{
  "arch": "conformer",
  "model": "self-supervised audio encoder (BEST-RQ)",
  "dataset": "simulated sounds of rotating machines with and without faults",
  "train_examples": 39062,
  "n_mels": 40,
  "hop_length": 160,
  "input": "log_mel",
  "win_length": 512,
  "codebook_size": 1024,
  "mask_prob": 0.08,
  "norm": "layernorm",
  "activation": "relu",
  "mlp_ratio": 4,
  "head_dim": 16,
  "fused_qkv": false,
  "qk_norm": true,
  "inner_norm": false,
  "subsampling": 4,
  "layers": 8,
  "width": 128,
  "positions": "learned",
  "kernel_size": 15,
  "init": "small_normal",
  "residual_init": "none",
  "optimizer": "nadamw",
  "lr": 0.0015,
  "beta1": 0.9,
  "beta2": 0.999,
  "eps": 1e-06,
  "grad_clip": 5.0,
  "steps": 17600,
  "batch_size": 128,
  "epochs": 57.7,
  "lr_schedule": "linear",
  "final_lr_fraction": 0.05,
  "warmup_steps": 880,
  "weight_decay": 0.1
}
Rows from block 5, named by matrix and row number. Rows with one number belong to one neuron. Each number is 128 + 32 x the weight over the matrix's rms, rounded and kept within 0 to 255. All counts start at 0. Numbers have three digits each.
# fc1: second MLP up (model.blocks.5.mlp.fc1.weight, 512x128), inputs 66-87
# fc2: second MLP down (model.blocks.5.mlp.fc2.weight, 128x512, transposed), outputs 66-87
fc1.284:134149077158092114119163114147131156109097133170166115168153109114
fc2.284:179129146116135160126147097183146119115061085117082000179149105183
fc1.285:118213110116147089126164092134127116139147142096168130194085127129
fc2.285:144090151134139166128140124159143168192139118165084076145129133189
fc1.286:113174070133112104137119109101121100062093181098179158155080103085
fc2.286:129129131135127100135147132141088109154164093158116118152114112176
fc1.287:086128133129137145119191153117145164108091142087133096125114109130
fc2.287:161091141116116134111106132132115055056141126164074182087103150108
fc1.288:105142144137103105112088114101157108093140099114138129217119127132
fc2.288:128147121130125160112174139120140179153136065142129098121122130113
fc1.289:127121141124091135114170138165108186130098151151145096137121177095
fc2.289:108107158128112155095115127113173126128153079196079107097101108115
fc1.290:099151120106122083099073135136124165107149169069185150149055224139
fc2.290:104109138073179155140117132158138117129143148108114141141172111140
fc1.291:110136092171104095093134112107160188117140127128177135137095130103
fc2.291:111104207155144164085115168141147129189157127172127091118092178076
fc1.292:166142127084118160118129158090158118140118153131128102185099114085
fc2.292:193081110134155122137173146124144134154100078146106113115102182156
fc1.293:131088095164105130130136126094111153118089120072124182169106238134
fc2.293:158122079166055187065127170196075126135074146138109029096156138112
fc1.294:169109200133122152072163083170106186092153110173107156124054197067
fc2.294:149105180070131107107163174196110121139217138221110133156000211080
fc1.295:192119149138103138135129124116109127145138130102143187166071161074
fc2.295:171164100119132093110122097155115120090102084125170148125109127129
fc1.296:160176094144087060122063114145128128115115141084159101126007163136
fc2.296:085131104184113110095049165156189093089122169172141124176110146077
fc1.297:125149074097079142079151108127153202130100105103101156150122151042
fc2.297:160113144154155180129196084116115176169147140087149101127140101085
fc1.298:192089131098159116110133101107132087068153075059135107139115128099
fc2.298:087078064187109109178119135045121122098145163087156175147198093136
fc1.299:125111111151091139133102013056143155122147130080134110147138182143
fc2.299:066084095108118126054128142151130120142136166115166095114093082119
fc1.300:065104122143065135097095078131147104119173160107140104167097166126
fc2.300:121133117124140101160155142082141066116130088144060173122155048125
fc1.301:089151028129122079136113149151081109131083154127177134124081179149
fc2.301:149157077101167149150101144114157150138058160119163101165155076128
fc1.302:086135077128101154114167099057148115118133091174157123138113139106
fc2.302:113102121107154119091130140117160144085111109125168081058122136107
fc1.303:088148130178098117106090123081188166112104132155132155160109131106
fc2.303:125133134124119123099091100129127136064142144123154115135115148168
fc1.304:118104163102101157108058180163171148118128134073105117144152129139
fc2.304:149132128099121078131112119137123141116082107105112148117117137086
fc1.305:121167105174133141119083104057094076052075120099167089161132152075
fc2.305:058154166117048138127137122173100035107123128097142144179146111117
fc1.306:152121109144112130115111124109129096148103136147151137098114127129
fc2.306:116142117130124174124116184134121189106082083125146118096156153118
fc1.307:165098088108124111140171132107162107058141157150113164128055128085
fc2.307:133107154110077151103125171161153084115125164194127088129139127145
fc1.308:115163119169114078105182086107085102108171196103165180163095130133
fc2.308:145120184131128195167152087172068089150115135098055105182178123156
fc1.309:130112116149113127108123146109141112122126132121143131158120137101
fc2.309:137127111122131126138131122126146136130107138134147134115133133109
fc1.310:145137132096129105097116107137142134083069145109172139154130126079
fc2.310:161151130119104106112138080131137130131160163070111121156136100119
fc1.311:125133096159128094146089127135120175110094089127074198155103139104
fc2.311:125138126104161146148135151124118090169145201081181130105144097120
fc1.312:118134122089147132114147175104132177122122134087088166131087107094
fc2.312:158081150130157176161119101156147176136156071122047141181169096213
fc1.313:170060161157101137058093112167146168111155116080137097140113145117
fc2.313:133142108136163184146116093170152163104132153137081032178133096163
fc1.314:086110151096122177080170089157180181056117122114128144172146153054
fc2.314:090071183132132125132143132128143096104087082183125101125082125201
fc1.315:126165113112152074161138132109147113113128159063128121157109166129
fc2.315:096178147126158097143090142136115084157164164127126163130066113089
fc1.316:119141155102140128110123137100100144164114177185147139158114154139
fc2.316:154159145125143123137106129131108114121125116092123150106152124148
fc1.317:114088143120152130145090184073127192144077166200166158155069136135
fc2.317:143124144126164131080111141119142143124108110203110159113077068084
fc1.318:136106086136097165105152134079128111110098177131147161123095128077
fc2.318:129118095108145096100095045133131103183149145134137161098158169118
fc1.319:120137173140058159081106198154153143104153107092139134195109179065
fc2.319:122111154169121100094142113161168078095097164177095056141124107172
fc1.320:108146122103101133091116134120103152075086094104171116148108150100
fc2.320:139140046114148100174128092096139132122156160094106130118079097095
fc1.321:153085095130119085101121147106167152078153157117195158148103187112
fc2.321:153174098103110141135114101225015134169109123155076084138129154196
fc1.322:111091124149111100117113132134121132148121148137131135161110131095
fc2.322:141131134128133135105136146141131119135114108145115118118138118118
fc1.323:153086048120074132101079132115173130152109138137187123129103206135
fc2.323:103176116101164177149137104155154160115120133123174094176170121148
fc1.324:131106123121114140077171144118191136117165161090106129198159125128
fc2.324:092156095136171118159146110177142131113102154077094153145118093205
fc1.325:168135141118126109167143098113150144130101095098140129133132191094
fc2.325:153131128147170167167154137095134115128143145139139134192099116092
fc1.326:122114104134079137154167151078175094107058128094102152122150083075
fc2.326:178120156177149120131139115197102099162176104157054099131118143167
fc1.327:133130112124119090135144105071096171148074128140149141116117179102
fc2.327:081096082152123190079132115168165085117152129122106089127145109160
fc1.328:098160117199119124167085153116108112137072152119173113149087088072
fc2.328:122135148042178138095170173126111174143157118160151162164083159088
fc1.329:135098085110134140120153095133157215159141147158093130084099139101
fc2.329:201100140111131112170163145081096137209156092118107080126148018112
fc1.330:136110131119125164133136130055118122118097132163148170174070138068
fc2.330:145166143092150134177109095128083129121099106130129087129098082136
fc1.331:154140071126110114079153121127148099076087102143190132118081163096
fc2.331:120115140093208071089134150159156142116083147127093132121101081099
fc1.332:115083094199076157108162112087147132080109175145135141197127112115
fc2.332:172136191144100107094128132139090126120099123196142102088109120104
fc1.333:150157081161154098132098103058117108148069128110129137134110117114
fc2.333:082126117077124153144086124123167132105148133086152170131112139130
fc1.334:163093183110151131117060103121132168094129117088074154149161139058
fc2.334:175177126113148159189147071151136138066112150115145046132158115214
fc1.335:209117153136084143092155114156083100090137126132133127143074171137
fc2.335:096091168111132140140094128126150172132176065120065134122129068108
fc1.336:123097124124181153085153164105113138070138101193123110131134153120
fc2.336:177099094192057152166169111130108171105041090120098097062157117113
fc1.337:176110128144123098110126146072159124150100140091117229097070116006
fc2.337:156124200173142165152079148136174166121157198152130177071084086115
fc1.338:133134139104129109133114152125152136066111125152069156112120158078
fc2.338:127126092090163130156107185076114099143102104148137084139119118164
fc1.339:148097152132090149102144141113102143092135179121165102138115208081
fc2.339:080156089138138084135132107080142138146142089106149093163202094185
fc1.340:177126158129091173106100114172142122122108085148168158136114110091
fc2.340:120108133139130101130172119146091100120147125100126135138138101085
fc1.341:148108136154119153134142095073123118143154165115146137161139190074
fc2.341:111110073116181168227114143078136157168161108108134172139207131103
fc1.342:118101108154116136107116103137127105122091115130139161135110147109
fc2.342:105152144124111138129134134102097135141120127153122142138135139134
fc1.343:145133105110171140107176118117116077089065149095133139136117121161
fc2.343:109089066188129131138102144073139090085108175123155119169206125172
fc1.344:147099172173142127135149138209106144158127072195054215069061161077
fc2.344:075100123152102080122137139158100133077141166125092197107062098195
fc1.345:153104112128113111113103106131155096075098111119135145153114164109
fc2.345:131133117113155098093109163123110149106147155115122143126079134142
fc1.346:117128152180053121108098155049095154170109155167130117177055179080
fc2.346:121183098128145105118015157156181125077120128150163191108161140117
fc1.347:173120154144138155088151154098209148117080161166110147214093118111
fc2.347:132143125165191092110118122090115153183138201120218135119107124127
fc1.348:086087124143126165097105167061136143124096102126135125124100136104
fc2.348:152114118114151092137126108150127108124148124119102134102119102092
fc1.349:138117192129078119138116140135115135106088209118121157172106161129
fc2.349:092101119162158074117112145080111055125130174125113133122108083139
fc1.350:155128113124127129118144131119127110128124121133136155132124156115
fc2.350:121138124121135129121112130124132135128131140117135131133134135117
fc1.351:204130074117138089085156063081077126162109138134187125167122240137
fc2.351:065032171191129136076187137128074054142125097146097164006122105148
fc1.352:133079066121128107139156146126131173135098180187149135121063169127
fc2.352:151165090164124072143124169148151079141122126158134103151146021155
fc1.353:137142116121121117121137116124124147126096124111123126146089145107
fc2.353:151133133123118124139128132142132135124118135147129121127130145146
fc1.354:131137137131075093110128129174159096104144132100137086151134153126
fc2.354:115120135164155136097138137126144136147181102098118115090108106113
fc1.355:123152096123121019123104169120150125118150160153155179117101111088
fc2.355:192129154120134156136167195119097109062110118169144113128166142159
fc1.356:134104117147116130116133125121141130099107156123152136148125147110
fc2.356:113150117138148139146126116143104124124112114132124118130146129136
fc1.357:156138114156079105111093089143125130114120148149144149150079167128
fc2.357:116114117149107134129112112124156128095139159151138141148131108108
fc1.358:142105181190108124099142122104151158131117111138126136143091179083
fc2.358:113106128125137136165104129174154115130106130144114139113123107140
fc1.359:117125117123063109115133118110175144093115070132120116104124218135
fc2.359:076105113145149133083119099121141163089143126072122111095145146160
fc1.360:120171082113125120114133111045159167140082167063202146156064125113
fc2.360:119131142141099176112136185077117106129186108090080121149153139135
fc1.361:154095146154129144111188148114123148186091112106136147131126193067
fc2.361:132162135129083104170193072120091139178124181163240144145156176144
fc1.362:094056153157122104126143139156121135120159127220117177125104187089
fc2.362:159148080137129173131154113027091168136084122032210100152203079169
fc1.363:139101086106119130117118130095131113106091107115164148123105131109
fc2.363:162126119120131119163154114112144153104163132089131156130141089104
fc1.364:107160154162089079097095080180145102158149108155169142110082183069
fc2.364:111071162119088080097142129178129154110220119164115133129146157109
fc1.365:124175117151091121097105080081151191137120140124152141167124218149
fc2.365:124140073098129157086132135151085139138095147118190076134172180085
fc1.366:144177186096121147100103087126100091153142160134142164131117127117
fc2.366:117096116159107151167101174210139120133107148099121157083158087084
fc1.367:154167119139098194141159118094142133124073108044226051192156138149
fc2.367:129086111103059060124168104206113056109149109210015231114119076142
fc1.368:088175104203135080144110122059107088102116109158165178159118128045
fc2.368:131122100131100096150105129147136122174130137094062145167083162203
fc1.369:136155135156110138124151194165123150098088097107090163152078150096
fc2.369:220097133116088158163166100156133153153127090151069154113133170181
fc1.370:097122200251085070111153081162151084127148150092083148122139082085
fc2.370:062189079125147113127151195103149192142103125161255096110075207008
fc1.371:176117094119128076169136104085099115100081088114139176109144173119
fc2.371:161122144143097101078093172133121149173146172171148145103153141075
fc1.372:104104172149104118111109168098138172078123141142178092164044090081
fc2.372:137152086113100117116120086142139076083109072150077175034169109188
fc1.373:120154099124148156114160102078138165145120115149150126145108157125
fc2.373:089191104115136113161121106148142152120124159097087149145142122113
fc1.374:195131134104157118099169158138107149129101079112103121087104148114
fc2.374:141124076144117120165127133165139187088116114173101145117148132146
fc1.375:167073157135119173083121154124153162115104176113137098183108163146
fc2.375:165138057137109158074135111118107124134094099126200099127154130147
fc1.376:175068113131125121086132151093138186137138161094108140157142166078
fc2.376:136096157150161175168153079178116114149086166075141088140133097225
fc1.377:091171095126140049175077190099227160080084150152162151102105123044
fc2.377:131205124029151111127123161115123134093108140164089165174114072106
fc1.378:125136142125086111135147116161132087085140106109177161206060104049
fc2.378:115101152121172051107102145129104122156178162140119150082145149128
fc1.379:122117103191099073133087174136116120160126166145103132120079147091
fc2.379:130108155128138138137165105144099138137180156175147119132142110129
fc1.380:159047111141117138093098146051149128091108146154173119171134169104
fc2.380:102107140140120094091128146142103084123142149088137148156173115147
fc1.381:117108187063132138112091145134153125076075136123079161146132162132
fc2.381:144152134123113085122108148157085092091099148168113100100129163139
fc1.382:185073116207140145131132031116148134121041184090130121134101142168
fc2.382:173119073120102124149144058150052182158134096153149113160098126169
fc1.383:169108123114151138136170105147117162107113146123118097152103148107
fc2.383:121128127146135105168077102176101108128159119150141090152149087096
fc1.384:139168122147132090109139080095147116074127131108130192122122097130
fc2.384:101134153114178118076160127138138115150129145142151081183132103185